Weights of a small multi-label image tagger.
Model: 32-pixel images, arch convnext_v2, norm layernorm, patch size [2, 2], depths [4, 4, 4].
Training: muon at rate 0.012, 11500 steps, batches of 256.
Data: trained on drawings of small networks of dots and links, 48750 training examples, 60.4 epochs.
Rows from block 8 of a small multi-label image tagger, named by matrix and row number. Rows with one number belong to one neuron. Each number is 500 + 40 x the weight over its row's rms, rounded and kept within 0 to 999. All counts start at 0. Numbers have three digits each.
After each neuron's rows are labels from the 100 images, of 14848, where the neuron reaches its highest value: "colour at peak" is the nearest of a few named colours to the mean colour under the peak. Only what is clearly more common there than usual is listed. The data: drawings of small networks of dots and links. In brackets: how many of the 100.
# fc1: MLP up (model.blocks.8.mlp.fc1.weight, 1024x256), inputs 0-85
# fc2: MLP down (model.blocks.8.mlp.fc2.weight, 256x1024, transposed), outputs 0-85

fc1.590:442524481515424534421582577530470454516493399483501452523487537554453527535490451521536519471458489483576427469539440492535505509528475541517528518544522559519498502507559554488447517451551461535475486486493491470476487531571495487476499516535453554433572515
fc2.590:502510504449520440460511481506468516576474485486429510441508439451443493505551442525515513457495451445489530521495425487525506485443558574512554544465516421478500563532481431477518493452494591490564546525538512457465489435549555543515443487492460499473559520
colour at peak: grey (78)

fc1.308:497504521525507565575458525455528505536482424456413458582538532491473564514474470460496504589434457467526576525513497471492466449476490479468474473483571511528518536422505488463531487487510498528505421514498483464472439478447432482542474443499464541462512494
fc2.308:535568450554500523514516415452566541574518529484507608444490514481537473592520466546481489476449496482494539492498506512408467470496447465521505419412466568527503464518530521546412512481530465494583438511513411447514489465485506518479490553448511550477546494
colour at peak: brown (61)

fc1.751:491492498479554535566455483478532402473509452455492509554620454435526460504503453453503508526457538530484496507482517458503412467535404454417462497463588531487458522491561550449530503483505425525469499510447531502576494461493523523539500527525459549482495573
fc2.751:487518518425488458539496539432591558507503490521510456606438488537439476434487538494537528578544410521526470447490505521445584496577520529523434525426491470493505557456556448494545443501529529511480495465521549434478469519506457488558477512500559558531456533
colour at peak: black (29)

fc1.364:533511504497494481565463530543468521505531513480573511541533542471496486527509394426510457498469551469436478552523492504472516525443487519506582487503571531517482403486469412566518458476518544470515461563482549503472475464508476509532559487444610523474477482
fc2.364:459475505458570489486554554480458493507494527480507536423501547452500524547541499471502520560569428467476517524504507557539495502493481510467508548444513485588517522427531484507469497515514468388588526459512531511476496508524510454431489529505530490551504537
colour at peak: brown (61)

fc1.207:452495509525524562424449484516447449548459508524496471482504548561463552565477465489515504509508493489473503528544482460530499583433544466508488441468481516472425508467462486502408501490496576508542493566492552466530525513490529411453514496532475426525467564
fc2.207:467524539508523567512512438446513462470466475471540506538565524415520497513462464539440472492544592517421465506488507433483519545458577480499497486468538538519549459479513532561519559442550470412533550482516521496501560464476529542490567538491549506497492442
colour at peak: brown (60)

fc1.295:484424453520499577525550571518470501483459479485522554436431567494402527476481470534490466601440493528566537482488498503442399477446538443509523548532520527499475445434496421471484536532636561517589485501477511516470454452505568573483492430533507509508499469
fc2.295:515459519523548444506474466499513483583610483457453563457549487478521488453484467544477552486458488436522526519507490597485486521534497542488412447528467531499520458500509504503426579442496500464496502522490486460519604426493484514521467556556470566461573531
colour at peak: black (25)

fc1.390:533488501535498511438507571458492476490546541437524477514508481548459532454535439464525486525465547472430515503472541498564600518398474502507506489504504453515497510474535447497418470492450509470540466447405545541539403428499481543509479531467496500486451513
fc2.390:459550458584474515520529506568462507531460473473560529454564528379492488535433502531530503488568497484502541462478556487533464491524501508506516489486477489514448484516504460537519534537618470477534498490520456466540524480549509508460487520500511522443435424
colour at peak: brown (72)

fc1.642:512446531538533512555518437453436432427445478515506435560507539498477545444475437466510491489469567487510482535469518547528402484517570471552508512467542582571487524482489481538525461509495482559424416494529459473514547493515567529535480488548563500545462539
fc2.642:463448451533529465502561507470522536458545466519562473515481518529513540501539456459485513531516536523575503547429507480493450603412544455518483434437517456497489494458554534549483499466514454449556507524521526455585497421520563508543524534445530538519496525
colour at peak: black (27)

fc1.571:495541461479470529543511532483513399451507518483505466548484471578487497535510483439509513487505515468500505520501490472537437489461469572466556437540521545519560572523521463515535464466506537528497526497506516521463509395470540465463536467528476624492503498
fc2.571:461509584497521512428501513512508515439476480479463532488541476503466519576471490488482475572544477514476456504521477484461476536412439460500425525480557491524525496505584499543505566522495499562412419512457561540515568525432564503483504492541551512472418483
colour at peak: grey (66)

fc1.274:551516430540476517530497390474474458499504475538478425548552497486464496534471452594424526457497447572489586482476497497498591520469500542455479506521521425503439518492501455526507589547504570428529465515503554527480463440463523456471471482530529465521491480
fc2.274:514505479507567427519473505468456545500429521493514579462456494406517420499500535442559512539494480523508548492530522482508494575437534454475491539468473417473499438514507556511525488481468432461509548547585456444510535450484505511468485528496478579543490455
colour at peak: brown (60); black (30)

fc1.224:413513550528543578541465512502569495460473563540479524496482453523529458465463470536507618515501496534468483455458480538538507467552582456463375449464540460497512527525428495483493478477525490523524524518530388581517463503503487496539489394568453556479491466
fc2.224:515534447527493405458426475546467512516421449530507492483526446553487528535454508478486485506531444550485572579539510552467455499540471527487462524498558429504577543538486507498441506411506525505506441485542519484549541537493471486450459555487552565508524474
colour at peak: brown (60)

fc1.170:496479523474461564500522454482529401514461491493512579499532421502491547523503418477529477484561547507529507548523447504400436465500542476488513525533528494503493514473580486503489535489521483526524510417507488501422440521524440598518482503561516435501569512
fc2.170:527488538358515496445562462473571509531479432565510529527470459504544510455566486501436533492541535540515505554450482451491475563449454414581537492530589547442489538484502505512532547479475496468581501499532439468511553544525534524516536512527519558460516470
colour at peak: black (28)

fc1.144:516574511444472485594616526480432468554508488500533503532457538503490517459463463536558465532543448577447525438548497518496452489531511501507532474513549516486458481473430550447529513409511446521457477482459505479380489481490504507453533465514482508518513574
fc2.144:529468548538530418483469478424479487524523492506477508493548500492526470509551445517538470451489509464457498522521455588420544495495510539500473517590503545507544487507530540494480432574474442558581508467539497521574471528527548506484519462550381507525441516
colour at peak: grey (79)